config.yaml
model: "sound classifier"
noise_aug: 0.01
time_shift_ms: 50
n_mels: 64
spec_augment: true
win_length: 512
hidden_act: "gelu"
inner_norm: false
moe: "expert_choice"
expert_mlp_ratio: 2
lr_schedule: "wsd"
decay_fraction: 0.2
Rows from block 6 of a small sound classifier, named by matrix and row number. Rows with one number belong to one neuron. Each number is 500 + 40 x the weight over its row's rms, rounded and kept within 0 to 999. All counts start at 0. Numbers have three digits each.
After each neuron's rows are labels from the 100 clips, of 14976, where the neuron reaches its highest value: "strongest on" is what is common among them. Only what is clearly more common there than usual is listed. The data: babble in 24 made-up languages, each with its own sounds, syllables and stress or tones, from a formant synthesiser.
# fc1: MLP up (model.blocks.6.mlp.fc1.weight, 1536x256), inputs 192-255
# fc2: MLP down (model.blocks.6.mlp.fc2.weight, 256x1536, transposed), outputs 192-255

fc1.207:499519548466607456524495499526463526451582526576515566566546458561512427527469549451462494469470467511545481521484465477545493548476462497498528363500456551512380452524560502545391495514542489
fc2.207:517543512512516532459526505556416546560510478542511474531439480435478513547491596601493569509490466442482534478542526513461531462442504467522461476484455541512499472569460546466502464428429507
strongest on: prosody: tones; voice: child-like voice; reverberation

fc1.252:522557438529490504588505382475527458426513511507450527445548488471395490550508506524435476520513482396508518496522455498477462465524510489503541479450499525550647521449459493473500484568448531
fc2.252:539496423432442492497521486458475471506457450539536530451421516458510540508502574523499400566501515454521464483442566531548481531507541467519541493478515516521522483537444459497509450518571503
strongest on: /o/

fc1.194:519469513496512546535612464545534498470524487504464530465506551508492604444506496465454604479558498382517542506467545517503490527492445497520517474546523509547491501492528409521475497514480543
fc2.194:534471512495513530426606419514524487484439497500521465485547532430469467544492578513484544525483501403537483486517499528527518462533497489440528536537490487503596558485475600528476474454499472
strongest on: prosody: no stress

fc1.468:465479483466587464533508530558512492517435463516572459553418483522453490529507532455434491587488511489471501478555525499557583521477493512495518493449479476503562439494507491518512518472545431
fc2.468:492513482541494558447466466464524511424490438481558500481541572462466502493545512543462504439558525569587588514477524473516482523528519514465533611580512560521471543550489459497603503528504561
strongest on: thin (high-pass); voice: deep voice

fc1.484:517534530486474548434499459468398523498475539452584550526510473512456519470453520512464521488469473480522488557457490515504482460515492493588454554505462599535529552553550379467524546430554522
fc2.484:455537486543539509475555516530524425495481495539554506433412514537496460429506490562485414582531587564546526535545513486514541480467513462510600524526519430492498455475427518543456428539510514
strongest on: voice: child-like voice

fc1.481:444479612503524516538457459460573490436482517534443485488559544474544468503503485478482480552439514468462470518492528573499476505517505533427504505505557520531461521541527420459531489551486543
fc2.481:561541452515565517484456496507371503576527471485536497481555543561509500544503493509484536439527542552469555554555463479469505450523440534510477510519510577465462503526433517471508487506500472
strongest on: reverberation; voice: child-like voice

fc1.504:476474527599471522499482508514442472460492518473498478507465432500566401487442565499508538514522493436438475498517559462523498504460516427574480473501476523476519542498566474500541483466447611
fc2.504:496548504541550496450481527499479507461471468491531466491446520477501518498533515505517478490491479484563509422484476497464547471531545479429495511505458513428502497507471467490548520496508509
strongest on: prosody: tones; voice: low voice

fc1.579:465495493468478512548453506499594470471458523477491535472524482444457451519446457501526527555530514517481481531533527552467515449532551487507485487470405512519512451540409526494530522514468522
fc2.579:512480525517496381491514420557458466608506556472527477469438508494513543442477520477575454482458507545530494450517494489495498517552509502570510510482518570543499510470598487527485462507487470
strongest on: prosody: tones; voice: high voice

fc1.100:518468521498567483477494521568544549465462522468522509545549476537524520537540500473536557511486494531437492543450600519509547488476573358512499522451543462521468440540507508502518500529470427
fc2.100:467530466518546490482503444495526521552494477466495466499468488546511374558463553467537527490505549473516556496549425471527476485495458558524457520497517551503436548541500425531453511472536556
strongest on: mains hum

fc1.637:530454465557442551557541519499481499520520506519495455539460480510497513436512505509556485451433488476499453454432448482465545491465426418506482457471506453573555531425525451587535477467448479
fc2.637:478520506413525505514602538463508555501542463558479531580436526540530439472492524474486467483434398549485567511471456542459542506469546556523503471558442531457524453473497446514503527476476490
strongest on: /x/; /oʊ/

fc1.757:500444468491633461503509462564536523532453503532430517519468478431511504456514504556481509546601516494515493550496534533490499459440497545583530498520520454525488512454497521523470485458490484
fc2.757:539585545514593438481508515484492541500550526469517507481495521480487544539478563544503523574449490459482453499508454577524497498490472522497413477496532492460520521505521546509483472545507493
strongest on: rumble

fc1.21:472486518492519478457489521485528479458528499455512517569522438499503508527465488422523498471516425484487508494567463515513467426499529481428508483476528535569432423523491433443450450536481506
fc2.21:520463508463488529517505481565500506516510484500527530496431488522526442514582527452441560523521501528434464500523447471476478488515373518475451571492546532556472530482535510508420513455509514
strongest on: prosody: tones; voice: child-like voice

fc1.624:570556467489537500508476479516509482508453491466517535530500480552522532611546525529456511493470453404479539498486509457421495476463552492496452535502536527538430577473460512517471556480421550
fc2.624:499464509473537561544444515487532493566499495522516474438549500546473553523553548485523547436466477617509484515515482500594478506434500488538487443514467505510500433557544414507499461531525511
strongest on: /ɔ̃/; prosody: stress on first syllables; /x/; /h/

fc1.652:496588516441515489441570483498590459526521457491519536503442492520457521550560456471560500453555498502501440512530512535509490522500518490461444474491537443526517508499502465574524460373433549
fc2.652:521522521525494507480546467514407479458508451500489480522484575503512525511482515556519520446480557469500465481443443434507571527535531511442546502565495498440419539503481440562510468522534423
strongest on: voice: child-like voice

fc1.406:511468453521590485462551490487515531481437558560483467527533552568462462479490504463476552519535565502440499511499422489487523496477467498490531479488469477540456552494519537468482507573546566
fc2.406:546499487427437472484514527518528534505425501470523465562429514511528520525501567480488523494462505490508508542541473516525424484486572471495509464516474531446497494564394480505529490484577544
strongest on: /ɪ/

fc1.91:513567506470463475542428460552542500505447494631481427421588455469481504481467553525474533491498469525463531524525471508494536485501506472527380467450455493484498566442594492557469473512529502
fc2.91:534518541508520476541581555522460500420485534497511441548555557469502461597477562477447506540458424574469495444513470476463477513476532471480458525466531562560441488474502490465423601513565501
strongest on: voice: low voice

fc1.15:529460523490527435508526510488569560484391427592507410495487518467525485521526495438490509506540524499428620480533546488496452508504487549486513529482449492577502466466511528454471574434474464
fc2.15:539425512524516505451412511497473526451532476467448478521475537428532541499489497463495421476561508482489490515429563434472600448453529544477567503535541515429554514484406521533513495535477489
strongest on: voice: child-like voice

fc1.12:485449479553583472540519432475570548459491460526471604506412533473525522563513514488463526551488433492505544508535486501449501563449546477471490515488509435507514557559530498593458596532500528
fc2.12:499550478524501506404533501507476491517515484517532439438545516490471566558543530506582440483484519537540500513441526485507429491527572507504532483473444442473481493439500526415509520494515430
strongest on: prosody: tones; voice: high voice

fc1.457:512456439468457527493525482563488507521491489508526518449518518548491415490490519551515418466544460514541487500502469521466485513518562472540420566458511436523520537476578489429460468515490406
fc2.457:472538394394492494438496513525451565514526521484526488557471528454457488471526530460487505514435453588498572530369453477509527519458488587544512450445474463495422505523462489483485513461501466
strongest on: voice: high voice

fc1.419:485506491488405559500435496514503488495492510480479420466512546489459540555509489617494529476542461510535531565456489514531478482469567531516433500402517528503435512469567526529521471479387535
fc2.419:516481494499532556458495521484488428535422462501475506494512442471446505462488445529525562459473482524444531440488494500516478464464408478401535519535464434527525555519435459465524452452513480
strongest on: /x/

fc1.30:510505450471540448558468488506526504499533438471474507516574452494465480523519513523574552494499407487536554469516519516511544446440461494538461488505406457498491474599508510505535502493471520
fc2.30:440511522527520473522494401409504463510502522477503474490442461539513449477504428532532536462514525490500544478557525490500558462571477437499509517536483518498452545440501489513526535473490445
strongest on: voice: child-like voice; pink noise

fc1.188:469518481521495443569514519462486518466511478539523550512480506548481516457478427464484534603471410508467477455498586451478544561566501458478501423517562490439526514464540515536509539487529478
fc2.188:415490548520531511496553543562503465502536507523511418485489526547483484514544525539425499467541544507492467530555451486469468470484499487474522496534473428475510518507529540497529533519483485
strongest on: pink noise

fc1.353:485460462455475474452526445483515486492536513566466502532523460472517501466477470544457454522544440470504522469495470548525507458484443470514527442481509446493468463549514531534514459525530478
fc2.353:497508533560552485525585516450428551561554559494499501482582519510460479516507550490553513462510411446471495499495523513482431506570468565571476502486504523430565415443453526529498474491538474
strongest on: pink noise; thin (high-pass)

fc1.706:517501540502512537473552482528543436466495471454584456448599546539536437530511506531469555484562532551513552570503538471411520510560415506516483461513440501493463442465649496479505482431472514
fc2.706:517529538506507534541531500472539513483498460458524504531530552406455501529474428482345498612515452560489446440441507540436467544548491546469532569460444489549501556557446594421510553499469498
strongest on: thin (high-pass)

fc1.279:550550451527481472492500482481527451516497545522535465476565449420505537426434439457522581494473468528495559516494449506465516498437493514544445503463478473491492495528505508559499488495458527
fc2.279:547531495490598419521588541512498469476522499530442492513545503503456500457440480544528510529476577520493486453485595546479529445524428485477522497470552535486439494532468482533467564476553437
strongest on: voice: high voice

fc1.26:489466523492512489591484520510530534492448572510519519491489533555437481566494494508485542502499511513513563459508475501541504507502476476503476612538470527540483462441496461489559509511465510
fc2.26:453500487507518481528519435469513533540496533504516507556406488501521532450518523523537472407504492474528412517535431501457532449445517541544547473473518535435545517496465515518532470506497505
strongest on: prosody: tones; voice: high voice; /aɪ/

fc1.564:519460516534515447567576556454484496484537480482495472642516462581475557510556501541508545472519466495469449523582544566477532465474495527505495484417458555507449477499505498504428577534476461
fc2.564:560458466515577521506515480469484458549476480533479506517498466467469470575567493514522465502424486516530550472494579533474499477496496510453574519464516549490541426444535535535528528463519582
strongest on: muffled (low-pass)

fc1.428:495527445523495451498584549500580493512523460513572454465481553457512526445404582555559510531502450454514511561510497546415472480507559518500536490476423504549498443477452404492497605464544498
fc2.428:488561465471544458498486513477416501528593499469511494410561574416489526406522550534498480518510486501512554606523451583458445569556487513529457476464517495487515497479513426494533475519507518
strongest on: mains hum

fc1.645:532450520531530486468473522427505493586498553463449474545464511532549539508464484568532472474466518522492523544523577509493523422540520487507496584513505463534426488490490557521485501471530396
fc2.645:491496472442475435426499540494480494485539493502543460506573499424531497513523503475515492458474416545566536514534406486486461506478564498468622499473526519529433537461506502450516571528525522
strongest on: thin (high-pass)

fc1.375:475469500486526511574401507509475500530550501495483498496550579512495457446504555603501487451580472486484528485497447427441529453539454516537403581560512486511517401456524519501537526476554487
fc2.375:490568532496499490496448476447523492540549505517534494453480531444594437457528503515491523528457480491501446522539454455520547566527468503544499507540472476512469486504500535624520494584528432
strongest on: mains hum

fc1.657:474510535526551545497556485489486496530503516510520497480588517572474526549512517542508479459558473511535505491472490510516460439537538495487543531507542478574500551465561519510509526499470558
fc2.657:500501535475563453547433449497501510517527503515559458496507527467535482475509512460448459512523494435500550478450561528476516483524491501455533446558527464483531490527423465505450455540538429
strongest on: voice: low voice; white noise

fc1.394:413521437512502507603497534519451522493451471479505507483484501522509554531525620509500518527499497519513572524499473561430473450502544468473493507569478480465524525499484491547466453528519529
fc2.394:582559497456507544468518405538501466460535549433484466465495495473468499428472457502502468490491543520571456528456497503547520502531458460513492450524530499586509515473551531521549557518367522
strongest on: /æ/

fc1.540:457495527482426455589426470491463447426478460528511538573546530424478522541538495519470578518503523499522563468542498494507446480571504446454454544521540490478528533519533527558499506473485585
fc2.540:485551523484529452398553473497489483452587507542491526530432473370522493466472479556517450516445504501483521567469437555532490558570511493544478448563538511376523476489465473423500514467490498
strongest on: voice: child-like voice

fc1.651:501514500495576468528526465552517473422470499529517501498549491503437469526509514425439502485429500490442491552509616466595543491454535501548482499465485509527509486560500505518545533485465491
fc2.651:453469500464453502532452549513451557507445545474487522461515492518532505554558577446496478528553513504508442458442504506486452507526467505579462491511567359472478519466513554534502440478498529
strongest on: voice: deep voice; white noise

fc1.679:429507455504591538487469469577514526493503528521557478521468481503473480468500512571502522465516521579458481498485538473491554443473483493491558521525537542489568455535491548491422480526525502
fc2.679:496462492454498481500428506443456573510548466467486521405469464436510502445537472553447450494456437623552462513445481517535464500560483540539574479524491457486564561521457505488447455473516445
strongest on: reverberation

fc1.9:516464495562477462472474505486511445574508464487500437552518521538519438469514513596524484524492479493449513518464512521489557520479489497487527562545498435493529515492550494471501556496489517
fc2.9:536496508532490424465547473472476501511579528574497508457537529486514501432476551517519483445520430491424439465541543528481510547535509513562501544561564488470476531427505460575531469513556489
strongest on: white noise

fc1.695:474453554525522492465480511583543517479431465499464526486496490521471550553535556488487485506478549480506481468534501499493487561506512468503549477412546495480470491480496455488579488528458468
fc2.695:560506456469478483516544502517489550520545497486509463518436437488498436487514404459505496571531522554471441502505481462521510418449536505552494463473509498506520511477524491523512484413412481
strongest on: /ç/

fc1.747:528571493437466499525508503432449464498543534456511532459496530496524474421520501527505559503482461534512478471519456411522538512412505526505490425522467458538514511481552466513464489506479476
fc2.747:491470444494508507480511551548522454458493533536483519500541544448568492536582568530514496464498477501544527563484603492532464568541492456567508520490527522446475495523470507493550434558501452
strongest on: voice: high voice

fc1.551:448452534510468530523541464462458483501512525545534490516619515516414490520624454463539539481497528469525553468502492520477524476477589483413520535501506513514514479553576591483520442497488481
fc2.551:512531504446536484437572493427505513550450464468410527468496501535475491557457430522481463537516513486517553494507542474517566571606416582496499554462490449454496485417482456560557490537473503
strongest on: reverberation; voice: low voice

fc1.656:504516453553463565497528503414502478553445445536456417534517428519560493553469453521537481411459511491542500506451537505512527564542480484480527498491473479541536502460451441519511528477477484
fc2.656:513510495497538520447539528536387506541468467499472542482560532500507508488452429541494507495483500511518476515552497527482502533554443528486534515500509479488503530542489555482442485457531483
strongest on: rumble

fc1.214:506470486504492532547469473483496455547497461542473439564523482456499561539439453460491530481491520528526499488497519528478563473461501483461444479506517502536441485521586412435461498485534491
fc2.214:490483515500447556467486519573503544470470456469558539461480492517494513536480487551462559505546492506476527571541452489427523522414516447469493564494561550558509536441559514556489519524495590
strongest on: voice: deep voice; white noise

fc1.204:474495506580523483541513517500423453446444471436453566495538504548394528542528516511541578508465380500474459529529491543568558542518517536509568494572504488481544501558486498550518467484467507
fc2.204:533495469493464486454548480435474469488498487472418522477427435495591484529462522468627506479477620476594478546556569426554545480512547525578491532461494578471461416506536441484501478557448509
strongest on: /x/; /oʊ/; /u/

fc1.0:559489481491485572488478497501462434472527471540495476511497454438456451549497462525513520513490524543555493475517477457461467468476467457511472547551572558520506545579503538565471520474498547
fc2.0:476560480438522518566497555441525503535477474444492454530503394524526423511564584566570482510473479489559486523473531502486480476488498503524472457478556473480543506486561529424453564488471447
strongest on: /ɔ̃/; voice: deep voice

fc1.77:435485477501489515486523470494462486524481481424502480544587520561437563572500481570447458500558520587495534527534466577490469524443461491520542542512477508579518493507523480482465448531484468
fc2.77:489490472559539497441578493535460573504479477486540477478415541532437498460498526438463521521505461453513444481491515539522486540524508526493493432515523546530527457574536492566482528548581560
strongest on: prosody: tones

fc1.736:500535511506530506533537502499461514483471573514491496448499425473518537420496518507637517523533500547441477497560525510519509558545419484579488507562430492513516526413496478527521544485500469
fc2.736:486463424404552519554557559502547452492541494503470493551531527493437497514478542494512454505473548466495494456529553506487492454577558435527499512549473530499548466496508535484486456570474529
strongest on: reverberation; white noise

fc1.519:540463449544506489572544547518552522528477495524480395510475537507528539457453439528561506492539485501488520518519448518484578501444527530499528426503516492481521557395513492536520535503472433
fc2.519:535584533432469447496511552479483515561539488412511550490525494551508503433523521499468502557470567471485432545504481515479504566509451478452471520567568428543486507485491552501432543544493619
strongest on: thin (high-pass)

fc1.729:471483563518558531568540515506454498442522517427526503534520430432510567600388516511509517488473498494486541466488530505466534500498490499402535492566558451518553592477523467520506485498522409
fc2.729:485480463481524432473469547517520473564541515444564549488485543575450433489570532503534562498466459520531530491478494552457513461515523529434460514542534500528469404487481481421474509473494469
strongest on: thin (high-pass)

fc1.482:465513567523486510518471528560528477538594502529532489469469510450454459441437518515501447503455473526513506582488610490486513440450540542500544527449497491543510452501485535454506451567466488
fc2.482:446498473439492486501426518483516507496511524458461542492547474450496535446563559525484526505478523423525449555455397539474520532486505443556567504574516509497517549542466497522584558498458508
strongest on: white noise

fc1.50:478448584500557523551545469445513470524471527518480450513437493599503396467513471474479487458478510462495510506476464473505473498518522488559517471545509424479557501484505587420468548498422462
fc2.50:514452542488533439467482516486518566515543489464419488480570471429571542516475434506549477563527545492446530429547465464492454519562498510503488520564458482547489515502517493539581507466511467
strongest on: thin (high-pass); voice: low voice